Weights of a small contrastive image-text model: encoder patch size [4, 4], 17.1 epochs.
Rows from block 2 of the text encoder of a small contrastive image-text model, named by matrix and row number. Rows with one number belong to one neuron. Each number is 500 + 40 x the weight over its row's rms, rounded and kept within 0 to 999. All counts start at 0. Numbers have three digits each.
After each neuron's rows are labels from the 100 texts, of 14848, where the neuron reaches its highest value: "fires on" is the input token at the peak. Only what is clearly more common there than usual is listed. The data: simulated fluorescence microscopy of cells. In brackets: how many of the 100.
# fc1: MLP up (text_encoder.blocks.2.mlp.fc1.weight, 768x384), inputs 77-153
# fc2: MLP down (text_encoder.blocks.2.mlp.fc2.weight, 384x768, transposed), outputs 77-153

fc1.123:513509493499493493506549512521485540480546452530474473561452466480421506384472530550569512456479442457517595555570579532510474508448542470468425484477573570540473529524453478427450498496513564494465460514503500399422509461533549488
fc2.123:480412488488480475472513482497482476501419491534519547467531513519576421588517597496388521558466504550380434524503410543464472498523490563518516540526496427517484456431504469497531557502473555537557491493430523609517501530465446505
fires on: "two" (50); "cell" (46)

fc1.618:506574495505434478535479570495480557482485584492455508547485458556530440533473399450469484551503456467499526504491526507566560491525556446457552425537575509504519515527524514501550545456561530443512514553610439545485571520473512544
fc2.618:545404532462495567449541431601592485472518482445514454427543487476425552493514532564539529487493539558523520508484475545524523499466518486577507531506510487494419515468510459541413522527491526530497506492462544567496471532493542482
fires on: "five" (100)

fc1.35:500479500434520593462481507517453530573501542549502457467489477472437529457519442520517541444461422492511536464494492513510532538467483527500404499568471575478411540590587412554498492469532487515554491478521413449487505475530528508
fc2.35:457467562572468448481515393458534533416489432497545541509436536537537453490490522553468475560474517494499494474535511409495467484539538531446599473493541465489554476432474497447545527535516502531435524463440515537470582483471425548
fires on: "two" (67)

fc1.738:460529487527510492515422468471446430532468512557509506533444457586512492433489530479499533500456476505444461393495504472516573486489505483493493529484482447490470491524460517540493487493507468493500499511463511444565454498475477494
fc2.738:533462594487487503421516540529557545474513514521512541473534553484520491554510525395529453428563470470509508523459494514491442497523523502454459538528519544480546454509517509475553480516508479494472470456527466550569557471491478467
fires on: "cell" (100)

fc1.465:453476526579535470528524530474446428542545511480507457483533560456522526493493490469512559538522451530490463472492542489531565513469484459489540477488519460529577492563431528482466447522513582434573508519589504434482497505556519521
fc2.465:577404449432487482482529511569570513473504471460449492548553517418464510575540530541431411527517526435518525521488501525473479507574501490550536480443476510492431487443578467510540512452436437553499421463519527559570494461430513478
fires on: "long" (100)

fc1.603:495538454552491586444554537476528559501486511501558639434497539502478495539448419461475543420542521412449496490534517537515502521441457497498579459505480537451523481489555551562541504492500480483536562485514509494517445435502524451
fc2.603:468463513528492429565486520536522440505484503531425501490479495481572509488548522551488467545546484548518551552487544505475461505508479492468536495589560471535437521480551475487485534518482526505471473502496507524446537509499480490
fires on: "cells" (100)

fc1.566:434477541540512479512466543522521500507478532519525517511505468466562507489492438532538445551574513522474516493529568539521497576484467496501465483537503472463476508439481447499473440456488585518451484516524470560443495517440462507
fc2.566:515519488503424507519535474503460488554498461484480476425454571502534493479512550457474594456466467553514490504516470458491509442573543566489531501544467491496518486560503522538461509506465472480539521446454516474558503517476531441
fires on: "two" (50); "around" (35); "the" (15)

fc1.36:562456555504483498453576548443505510464516489460514580436491496518539571450458471472537476515530531489493494544568513487561444500523462472481509491506489494459462432440481439514498486489535517462451530520513518476531516554505510453
fc2.36:441520442494452556493465462546521507560522516518471454612575521503487451497519520505503461470487460457484515437476488521448570525472513561496487482495526498560498568554463510484534442557476440528554473471470485544495566466519478543
fires on: "<end>" (43)

fc1.457:541470524440490451575534455517442439556471485532462546555535520512533530486455440527440559511523495503562502524464547359554511481484537461546449520490537445464514565535514505551573483527530468478501416457487478585483550520401500587
fc2.457:498541490506490564451506583469508570459552563485550521463452541499483441519534544533545474520536559510459533455536530606413445537538457584485507417537518484569466413500527540456485518508518492460523558562528512469499475502569542427
fires on: "<end>" (49)

fc1.50:491516500468531525516475455448512520493441496573510428442504490483488542459476505545551482504574545427537497509508502458546507456519485484502470478503470509512453518540495498526574438479385502574442561486455510509485539455538508503
fc2.50:474524429572474486501515546505434547523529497433472483573492562487481461554530493445497498477483470598424494450473519493517474519521519531497509548485509448552515447484464459460499560462552532500493439493576498498517432573482545488
fires on: "long" (71); "cyan" (29)

fc1.199:506505529473469456542537503500430504535500477476405486536471502572467520446567496558468426464519523528518476550525495487480507418523520427442473514495513545459563520530472516472504502454543474488445545463471538543541489586450509487
fc2.199:480476479469528529468454501539586510484535543465606535509523441488487425546477466535492529504486445532529566436499468497483525554474482531533485512550450510525468526478502491597521482514466544461567496580522479505533529491517513550
fires on: "five" (100)

fc1.312:459507489434489497545490507516456489528439505503545593461405453530584462493569477515516599437576473482499555420574556515494473526566489509544429480512495596413472507517545531454513498526542482423527526442466539480512490543502505564
fc2.312:515470541557509526500530506501547529533539401495434504554532540476468533468484513502467504573450509508517491521501479443489526413461515532478588466464508457530483596479514456506501505533448524547475495555491470474432558521536481466
fires on: "cells" (100)

fc1.721:525511554489452500530482511459542549482511539481471494458450537514522533455500569498545493595489539499542525548466493420449539530584427510425451468488445470526552517541503566554495477480435546576479509571523419480533506512548512446
fc2.721:452510455505486523486459450495481517484510463541554507555562473468458479524476455501500477410510437496462468455504531547523457454425551496580535445513561524490493456462525468431525534500548497449524481522441567517471556499459509547
fires on: "seven" (100)

fc1.447:491490473476544428432533504541465522523483562496470428490540546517491462467530510490499600399514427453472518467559577451544555442447431512577471508493441510604546484483557537461563513465487530519555516475534523436535490548519492511
fc2.447:492503462513410520567533533481570489454517500522504504426506505510518497530538458473389463591472457444504466512456422529448485495516493522423491533494539508497455494550520494482514455501500502426423515516506466560463466480492562474
fires on: "long" (100)

fc1.278:510488495480496506514497459497514551594536477474504570490524542485504497397510449574554442435389449475495555468578536564468581517467578410484507454510451510481488548516474544598524582519452520492473506555565511468542517515468508499
fc2.278:533562491491585494517578491522493481462524585493507476431483500537473483584487456487462533527455531479503477509413529500523522533554509531553479532557495495571508511548482457460468457477562442518508470473496563493461474495526519473
fires on: "five" (67); "four" (33)

fc1.532:534520564432518551482532435398430524496498467472488466443490533501569557510517526530532472543503392519518485464554501443464537492441500502511549517531424455515520419614516478521469535488518546454541512547501534452526570508501426535
fc2.532:443497442517515479567482484556494501505546518500468563530540423490423503466498514445493512471488483463524489560493462549552509495531434488548472438491494505480454512413477507527508516498426436537428520543440537466518452479516569422
fires on: "stain" (100)

fc1.433:519453564496492548525479471511578519447514520498454557524446496548555414431543494468500500518537534534469447554541498529449573512479567498527492466474513459512492587504596502494439450460444500448538496545449592491447551489472485542
fc2.433:442574424512462407544514514523471453592447489491450434526568509423484560550445494522554526481433511475498567459487470462545438450566456496543481544531491526491502462520416455520561496518605463495436519517482406479564473495547554476
fires on: "seven" (91); "eight" (9)

fc1.211:521494469497470530510470493514487501433459468516517466563476544479439458430517512504468578489520516493548492517574465549546514495594476445484420607450578432473557551526544532540523545470480520503509498499491479515461542520459519503
fc2.211:534556535491457438488536527558524442587561595491455522494504471488512539541494509493528431457444473529417546461458537461499451546407532579499570411515425545536436458493453508446476504493549496510484525454496544465566465553533505414
fires on: "five" (100)

fc1.336:518478496526523451529554518491552508542496454520515500534573513442529525498505500493572535470516454522577537514461502519518566492529569505504513488478536435570483481446485521442477569531509564489551486480607501459458471494482509577
fc2.336:514579476515432573467517495490461527457538567505530499530458503545518503467493497456473463589522516533425523479571542529469477504505457506509491536555542554480578521517540472524478463516518494471550538516412551455505564526519523438
fires on: "seven" (64); "cell" (19)

fc1.239:486452501533494531469449521484538501516522498551509482509500481518537531490517557438529412498518489530533513495494544535432533482498526451460464483460400491485522497544502506518537547495516438492484547544435552419508552490533493618
fc2.239:518578535483503535509427508463563459559520528469491506431589525421500458498535402593458603563552472444500511477502474525552473495534498532527481518566560513529490552433460520532472532460512508537473477484545478554517449518469554427
fires on: "cell" (100)

fc1.483:409499419539525448426461486472453568513494514495485560469463480454479572578528472478492478508467490492478567548399532496473470443533517452509536530577500502522472525472498530510472550450495539501482429506516625499497528534539549436
fc2.483:525466532480458571570541480534515540458518466514503536551549503482509487417527502482449514519523519516498440473544456512554490605492439533500453505478507527479522496524530489553541551544515532492525554500465480505469437544469506532
fires on: "five" (65); "four" (35)

fc1.692:484435527497483529497450471446511511508499534483572458509549504509557498467543528535544540512507555477530561433522547509519485504485449499519492452494510513552477506529460484478562529548473422427584480467487458495458489489397454498
fc2.692:531527511465525454486527551508477482540515488500440521481424516456474544564523461492480492550539476534510440543502449484438430542507574536475542578553518533498572474466497525474523502469497531494475522553487516462489547557574515515
fires on: "cells" (42)

fc1.522:422472487569521555521439497438543526475523465448503493553550484459522549446471514516543564465428504571571486607468498507482508498481500470423462484543540499494536471460452534495484523488511440471503492438450488484545514495494451551
fc2.522:550509466463537408421501479518490557517514521474499540463492487547530523513485512475493453518573528438411574402527540529478452506502548539511479492477458489477488545421537402480521525543565578483563496497458488537468449545526524536
fires on: "cell" (100)

fc1.378:472548475472565458508510611535504423480453577471514552507406511458408536528485508476545495514472463496534501548476479525582519495590471515527480475461421544475538493532495514516405533484546526487492459451472458484474522489490462498
fc2.378:530448542535450489519474423531493531486544521556546432491581543504580412500560537541478494459527465491517497465445531501495431470400520512516524529515528445471503545494533506515523480487458485472448520550498586566537472542488560515
fires on: "five" (54)

fc1.379:515482489493564601458506439468526481482500554571543550531541496508562546466503483461507411478491433501480432540538509532528511485577520531460469513510502452502547498450561420481532547421522547489497493491436534534459523475530566447
fc2.379:513561487531478417537488506530493558514543498440453439526446486515507541566494515443509568581523593482404492549442468506447512445481497476516529489463457560483492486470435532461471416587485478491555513487587466436523464553520473566
fires on: "cell" (100)

fc1.656:447449502571528536545509444529483517514546523401496575508562504532489495451565507512482454460465415504470538477479488490510552491455469465530484492473420483457513485533489482557469460437466524484508471471513514568528498501501542495
fc2.656:480558500482516485485505580418517470460480484564518429497472551502523510590518485533480541568535497526535454478541520541482482531493496443519527517492562479471404507488557498457574500477491488493479495443503511546499493508497470474
fires on: "long" (100)

fc1.704:512511533545543456449509464441498439501492491557554422502470460468564517533552449473554473438507507489483510418492599571486506570448524458518507557431536463556552478525512512481458505492543538458478502497553451460463492522492458428
fc2.704:493512559467438566448474536500477575493493461435507467539541580531459423477470515479529478492446505510592520544600493437532525506567468541477523482515480518476453554426549458554530438558491521668504554496529542561514498442466545572
fires on: "stain" (100)

fc1.602:503445478414552527508517497438481474495488513486502521547543463547585504508463584451533501457417465512475535622482541533439477507493471564466479481569487499518513510509509502443469526498477476459546491471477521455419507474538491515
fc2.602:501519549581527445440476527503547494483478489526520515433476515491488462500494485455502483557572529438492476438523407545555479495544498470472482554461538466420536484440502425578583414500530489539488506493509491562538558481491521443
fires on: "cell" (100)

fc1.410:477489494426531482483546485464475459445425531486447555485448573514442453500490548501574496412438588570494483526445485484541511454442429487478466500467480494431528535561457521424482482460443514517472525426461498541477476526473494516
fc2.410:445594544537525504530430498480512533537557428517558533507601429413478500478471465498461483626530421489541478593470492542516525546533528463513502493485537513489439528488463530598506506583571543506472497537522486450509610460546486419
fires on: "<end>" (69); "nucleus" (31)

fc1.202:461471497489569494497544514452571512524520462473446483535456490471520427452483509535473526488496509573549520555556540460476507532452564444451444476508560506509477482532485585515403491488577447477543483533454518485457461526485515538
fc2.202:543503482627393496495441469495488456480502544487538520492555523507553592467512461439513491494501524450443487446490471515497442497543491529517497508508477440569533484447473413524547527532475508449422488443530481499542572443459496473
fires on: "cell" (100)

fc1.649:556488454545478542486433426471523549550461561459463548543499484519506475433496516403493389524461555527486488412551472482575491504504562508524505488404483492515498544497526482500527499455493404469462525520510484467469544430519461581
fc2.649:519448418442480476513519505544518456423512454586527503488475505503494532550526481558506520567507448474592505530484492476458525427563460399488544471543494494510541546516473485475495494536520518423538475490447478525599543509487564476
fires on: "cells" (49); "<end>" (48)

fc1.218:458501525540441475513471509445489502464457476448481482570495499502528545471462453491419447496452514489503466447476481545509574422520477529476571471497551512514459469501532442453426508499455470387502498521449530526526506469498471571
fc2.218:520511527449563489482538485512527521508574508540582451450555458494446478501474557511487496498528525499470521538513484483478447478462531442483477484501409463545606484493427516529526444506488588533490501454519448503496496537480497429
fires on: "seven" (20)